Rows from block 5 of a small image classifier, named by matrix and row number. Rows with one number belong to one channel. Each number is 500 + 25 x the weight over its row's rms, rounded and kept within 0 to 999. All counts start at 0. Numbers have three digits each. After the name is the row's rms in percent of the matrix's.
After each channel's rows are labels from the 100 images, of 14976, where the channel reaches its highest value: "strongest on" is what is common among them. Only what is clearly more common there than usual is listed. The data: simulated grey scan slices of phantoms with and without marks. In brackets: how many of the 100, against the usual share in percent.
# convs0: first 3x3 conv (model.blocks.5.convs.0.weight, 96x96x3x3, each kernel summed), inputs 0-95
# convs1: second 3x3 conv (model.blocks.5.convs.1.weight, 96x96x3x3, transposed, each kernel summed), outputs 0-95

convs0.61 109:452461487495493521513486499468514478458491485527518479474484517489496471538510493502512481536507512427479476522451526518534481514482499502491520506453493529470487491526501456525465459528549493485513487502485515497508530480466478502521524533554500479506489537462465478505516489488528459509
convs1.61 091:481509523520470493461474492457455451492495441491529488501499489513463463478483444438500492514471480518484459511468551482465491473510503519531491503473473520516472481494458485477498488488529470489487500494532500489518505534489498505492538482534545477474526533486533488491514495494462515504
strongest on: side: left half (74 vs 41.9); several spots (67 vs 17.4)

convs0.41 087:504468514501407500470510481498479534476490487510466498508512506444500468485487532517534466494488484510479509502465515470492521503511482482510468475542494498486477450482478545449478476492496519498524491477502506498446458477506468477504481472469523501483489470516469499474484484484485551524
convs1.41 099:566494468547525486532458471493489468555547459490532461506466479459465488485472502494489462467470504483496484463499507510497501487511526468502515482494486495469504502487510491491472502469455489478468499485543481452518515539529550540520479494499525480492513498476492499476502485480512495479
strongest on: dark spot (100 vs 16.6); limb (56 vs 24.4)

convs0.4 131:512497478509484516485506531497510462536478502505464507490485514456527507440527476538486493514488481421494493502501501496482482510491540474450475507491489498476535490485480505418482476497537479460463489485505516516495511510518483489527492488486493500510491487440516489487540503508444548500
convs1.4 095:512508532485513475513462495496488480504546540480474483451496475476465512489445520475473469510466471545464518454508523499504513517491500554457499482452477464481494495538518508490482474507485506483464474489471506483477459506501502498520486488524450503507486523505445466503480490501466512466
strongest on: several spots (71 vs 17.4); limb (55 vs 24.4)

convs0.26 090:465540510499517467489490504507503535495525511469467481472484494538530478521490483472488501536507504525483510483454484493549503488484479486508493488565487510542526537494490490459515473513473477488511471497475519530489507495486502498561474545518457473534465546492453522526464472500525496483
convs1.26 090:538474477496490486494491510484479518481550430471488467491501515460441486476533502536523478483479534463517455469464495474473485545487496474512492499519485499518498515507498460475483514486484473554457513490523507475528487513485509468483523475464519494488501493531511511495527468450501489536
strongest on: dark spot (100 vs 16.6); limb (58 vs 24.4)

convs0.93 088:497523514523488469488515482494503492527467513508470476495476480485517502477526442493469528498505485459538473493535469504517456499474482520482455503502469512496430487511494479504519489509473486512501501530480491568504508483495529457486483518494490509497510487510457509467476465562520457444
convs1.93 094:547494432529481496496506500486461504489518454508512473489508487482443456465522493533524531474491497514491495475458511489469508520469472481534466461564482510467492533457502466508500522474480511506494530451507498497516483503500507476478511493468482528475481481511500533497542485468486473516
strongest on: dark spot (100 vs 16.6); limb (50 vs 24.4)

convs0.22 091:506499510504434492486539525484495536537471495501498493477543498488504501509544488505509506489507486462521488458516489470469537493517527490475528529484484470486498480511501482535504501468499459464545534485459515547500469481523472475491471472483501463504511454488457567520481501488520469508
convs1.22 091:498485485465520483483493478542465461472512511487493495488498497491458544480494511506465528488471503528486494490488504494470571487492494474493475466474492476540465491449472506488467520504454492437479492513540477530493507504456553526524492462481469495465499476485530511530531494498493493523
strongest on: dark spot (50 vs 16.6); ring (50 vs 17)

convs0.3 102:485497524488492487468480476476534493482575506518462519518469522551465494490490497506509477489501509524541470500527485500484531522502487473494530573503527464502448494536551475489491511467526509505516452516495550511478516503481517467524514493516475507488477485485509474536502517489538491532
convs1.3 107:521469550531499470488481493476456474490446509525515509478482513500511468489483511463502464513470465472473502473460525500467485468504497508544489476495478513475476485493425508478534492485551484482497469468506465483494498476501500503493505487526549453509501475506511520481539515492451483475
strongest on: several spots (78 vs 17.4)

convs0.94 082:497486452509488496465497480467489450536513494494516485470470476493483476502459471492482466494496473491489478480540477477469491484479500501490498470447494436510482481513491508511552480503492472484486446509483485467505483458480487492514477488466460463456487488474475481482456466480546478487
convs1.94 099:491506454505487490473499530475478486464484449496474437517457467494500494529489542524481528470490487501487492481446482470478481522499455495505495498533477489475459528485475517516441482472463504478529501476520490526497497518467514444471503486490514522522511475507536480486532513463467495506
strongest on: ring (96 vs 17)

convs0.38 081:517507483514417534512463489437509477472522508505509520518510505478459512480487481490478499564503495498517443448466479506487501493449500478502502478484495509488532535513504471500480520477506476479490466470496487485500484493523515556523512474511491499454520466479503498480521481534539499524
convs1.38 087:437463496458477518477490497536518466455524435498496507527505478517534471545482508507509470482513494483479512490545485453461482526507475533528495476476491480552491502510521527494425493510467478527494510514488490492519498490478502484490489483489473488526509516470528497530492506534527514531
strongest on: bright spot (73 vs 16.4); belly (55 vs 25.4)

convs0.87 106:486466477560493518520486480511494456476462522501517487532467535456484520510463488518474444507480477445488514489463488489479465504507522494472498519510479463502529476481500492470474486524543474501508510471454487517487457508512492524542520493502502468479473527438477512481470514509512523499
convs1.87 093:470513456431488486468512525523521488464512448503507517550515476537511484545495492506490549472531478521481487461535483487490509512492481482493451499527517491484487519540537516520484492481517469529471479504529496525477474545510491463480489481472467488527507512465482500512537492496465475512
strongest on: several spots (78 vs 17.4); side: left half (71 vs 41.9)

convs0.71 127:488517506496490526508502470518493506524473532478498482494519443466499553494475488532472446480513472458473509520510489487522533507513516545457490486496475511471433478484502495486479445504484490550500487488499471459510492520511535506481480512478531543504494481435476517489497498500471521468
convs1.71 108:520508451485515533524511492544484488503439515478528477471483508488498524491468512516497470475516470469460527449479458508509473486489507473531516492511489486520469489474480509531490484528497489472493496462444550483455517496494509482528479449485455487499439498487490486496502473473468508505
strongest on: ring (100 vs 17)

convs0.14 083:463512545490517507465487442505484527493499498495460498503441495475504502497489478517532523499534506499474565478460505488500478528505497441457479466535499494468505497485513506501499446501529472498527492497461530494493518462483450501505511463497497453484504518469472503456486481483494536502
convs1.14 095:500487460499490489479489527512481424487493446516503491520516487504483467539468512463505528483434491518445521467510516455470500546499523522523483465505479475524498510496533486544462486491476471521512503502520489496485476512485519471500447489486496477498497493462522495536516470533470489506
strongest on: dark spot (94 vs 16.6)

convs0.70 107:506464472466517445466515476488468470461555524487540509493505483510483543513459501518542470498470486481518506501491500504475512457510488529506538522482498510512479458532523524541482495536467493503522517513500540488478499485493509481492441467501494516537491493549445491507531494509532501511
convs1.70 110:499500496517495491508495505492453497492463473523525459482488483466482497497480488468498467490503480428452460517441492485471481467495502499543499503471497499490489509502468492484519476458525469480514485507532473456494545497489513523486495513510536488494458496462561527487517514485489508433
strongest on: dark spot (100 vs 16.6)

convs0.34 086:545483476497514507518518509502570509505514547462472517495523494503492488540535482497467482443477532481463473506533479439512506504485510486451517534478497505475514526498534500461486489479513492504496484508501537536496468506517531491512487468500490517514493415479486495518472496530502524487
convs1.34 089:556499498483522481497457450465461465519498504494521468512467523478491486476486507477455479480461473491476498462469512513475519505477493491529480484492498500512476489451440514486498494490467509450460502485511476481473489510496561545515481478489488472476489466474505485491535516465464489485
strongest on: dark spot (100 vs 16.6)

convs0.54 088:433486487506543500493500484446491482528505504477510498485465492446497522522464487530513490464467516508499515532453513457449475491488531511482499433462444511452475495509514506484495458507499458513500512517494520459505447467493485508491486497503506495504487495493483533495503473507496474485
convs1.54 094:494485470492492509490508505515474489441508471527498485511495494523523504485501558544492489484511470506476507490463504512497467535504479509548501546542464468503439513469479537472509505495477500454509488457491508483526512502483532478492505469495480546513442470489548475525552500494481499507
strongest on: ring (100 vs 17)

convs0.17 122:466524520522560558520516496486463509497482499530563491524482553516507480531482496485495483525514526466522572514485528519506487544512510485465514565475519512509488517486535529501516538489520486527556497498481491481519486489489480522505500506506528507510492502505514500496501519495483445528
convs1.17 093:477499492491501486476482482472543479486514373498498510533521503488530470533492513485519483476496476463516505465517478465488517488501518498491488522471527492530491488549526510482448486465490477525482487521518503496492480515496518501489458496465450493503476501472486494518499463513477481532
strongest on: dark spot (89 vs 16.6); limb (53 vs 24.4)

convs0.47 093:457524509531517550470513509514479496504481490505533460494461466474522486461475484491471482482469495442495506467499510452455539485528488468500509515492501515478525509480449508491469499501512512525501491483486511493478487468495477531534541453512512486453471495478536504459491452524475479490
convs1.47 097:482480458444515461446499509536501457478518451490479535527520486537468470501470484485519524495512475520479492509511509458479504509482505482503472461516471501504533489488555505525491479483490464522471476510517480522506476504482484452477468534493511519483490462484537506518454493539500490462
strongest on: bright spot (62 vs 16.4)

convs0.86 093:502505491488545503487491504486498519497482521524487483508470490478489476503500493511486501505544479470550508473487510556562505496459506468475471518494561451477514526498495484503506556506513536499507495468513468553471513520512525500503505514527512536554471496535492524482435516531485502514
convs1.86 088:500492486508516508456512528500508485478491445459521549521523526500475523496504434473509510483459501514506472491495492477513529527507518507479479491490524464564478509519522453479496506456476474556456508540488521495473476472506506511508486515487440475513499500458484482514488490466510473518
strongest on: several spots (67 vs 17.4); belly (55 vs 25.4)

convs0.35 085:509470477504467460494483508466499471504502501557476511500502514486470479493441480500495497536489464486476446466461549518490515508482491501540508463481466492499472486524500505471475453477520449498484485501481507488477536467469481535535510464471484499495534522455472497498483488497537487466
convs1.35 089:492519506462468491475494535497480496446547469483490462521498482508531505515492591514498509498502491519493496504511493482467474531474466497482517543507482521528502502484440535450439486509509503503481505505486525486522499520482501484472521498487473523509507501477513465508541502461460486545
strongest on: ring (100 vs 17)

convs0.95 079:435479466483516531550518454455503518479474478480493540506496523482466498494460452459504503530500487498499471483478470488489475531457513518532469495492535508494501508491489477491546548474502512491469504441511495465508504534503483529505520478492488469502460524526481508475505482463493527490
convs1.95 116:436491498472484497502486508521560466468498459502470520521501478513527502532515522532505495464496484497484496484504489476491510493510450515559494474498485473543443511516496513506440546505454480475506497502481508499510515498480546516511473485487446498486490507494529461525553481515480515509
strongest on: ring (90 vs 17)

convs0.74 075:491491501520497498508503512514513473465483496467477522486577446479480525531461484487504504476463493458494474502491448488490476473494496509515489495471492472506474487514534531480526474504512471493477487525479499503471510527495509490505473548474446495511474476453481464472455456511556513505
convs1.74 100:525496486521474488514477538487490481458488457517498408508468485523536489517523531524476481483490482495482498474467464497495494532471447499500500499537479494514475538484466491522444518484440524499507516499496513486494490471506518472499516485482506501511468475496509495511546500455460458500
strongest on: ring (100 vs 17)

convs0.77 146:493516498513481507508471478487533499501502501473501529525504540523492492487560490496472519511538508500499508533532479533488514516486509457515480541485536476502542524514569491561497512504553524514500492470521475526515516502516466479523518496512468467490464496532521477544510535473467493553
convs1.77 106:489479554502487490492499509454493503483465471497495479442478466539554483536510454472469501486438518508466500497506520491485471472451459525529475467485491490511494489503445526468473460523488487498491518528491470487469528484501515509477492480493501445497485505486487476514512513490465477493
strongest on: several spots (99 vs 17.4)

convs0.73 083:538499478509455514482490526477522460516465480481459468476474526533502461449510481498534532480500500490478485470452491499484446488495498468534477483491531478482488494521479480472488513492514531470462506502495466503495520462522463486555526457493488499503458527533473504533507488484525479525
convs1.73 084:504468505496469473484479482476514512479518459498480559480532471525495480483525487515494499489486498486496495500514532475470496493489473527478509474473500500522507536583560502442464477473506483552485485512475426521511480503492467487499478513504494487471499519481501492517459488535507466498
strongest on: several spots (74 vs 17.4)

convs0.9 101:443508480502537521488515481471509527492450501514482458497458468512469498517487467483508496508513481488527476449493480479498488486478468471528509529495521507490493451491483493552478476503479487466510515473473467490502554501502485477501452497478494449495464534480496558472465503482506461508
convs1.9 119:483489477481487498511475494474497505491529468458516487521527484465479516481531502469491538487484491560500447513457490471488534455490511488511478466486485493533492536482484481452504547468483456500490535535547487508485504497493489516513492517495449495485568518515531489539521464494485490491
strongest on: side: left half (87 vs 41.9); dark spot (79 vs 16.6)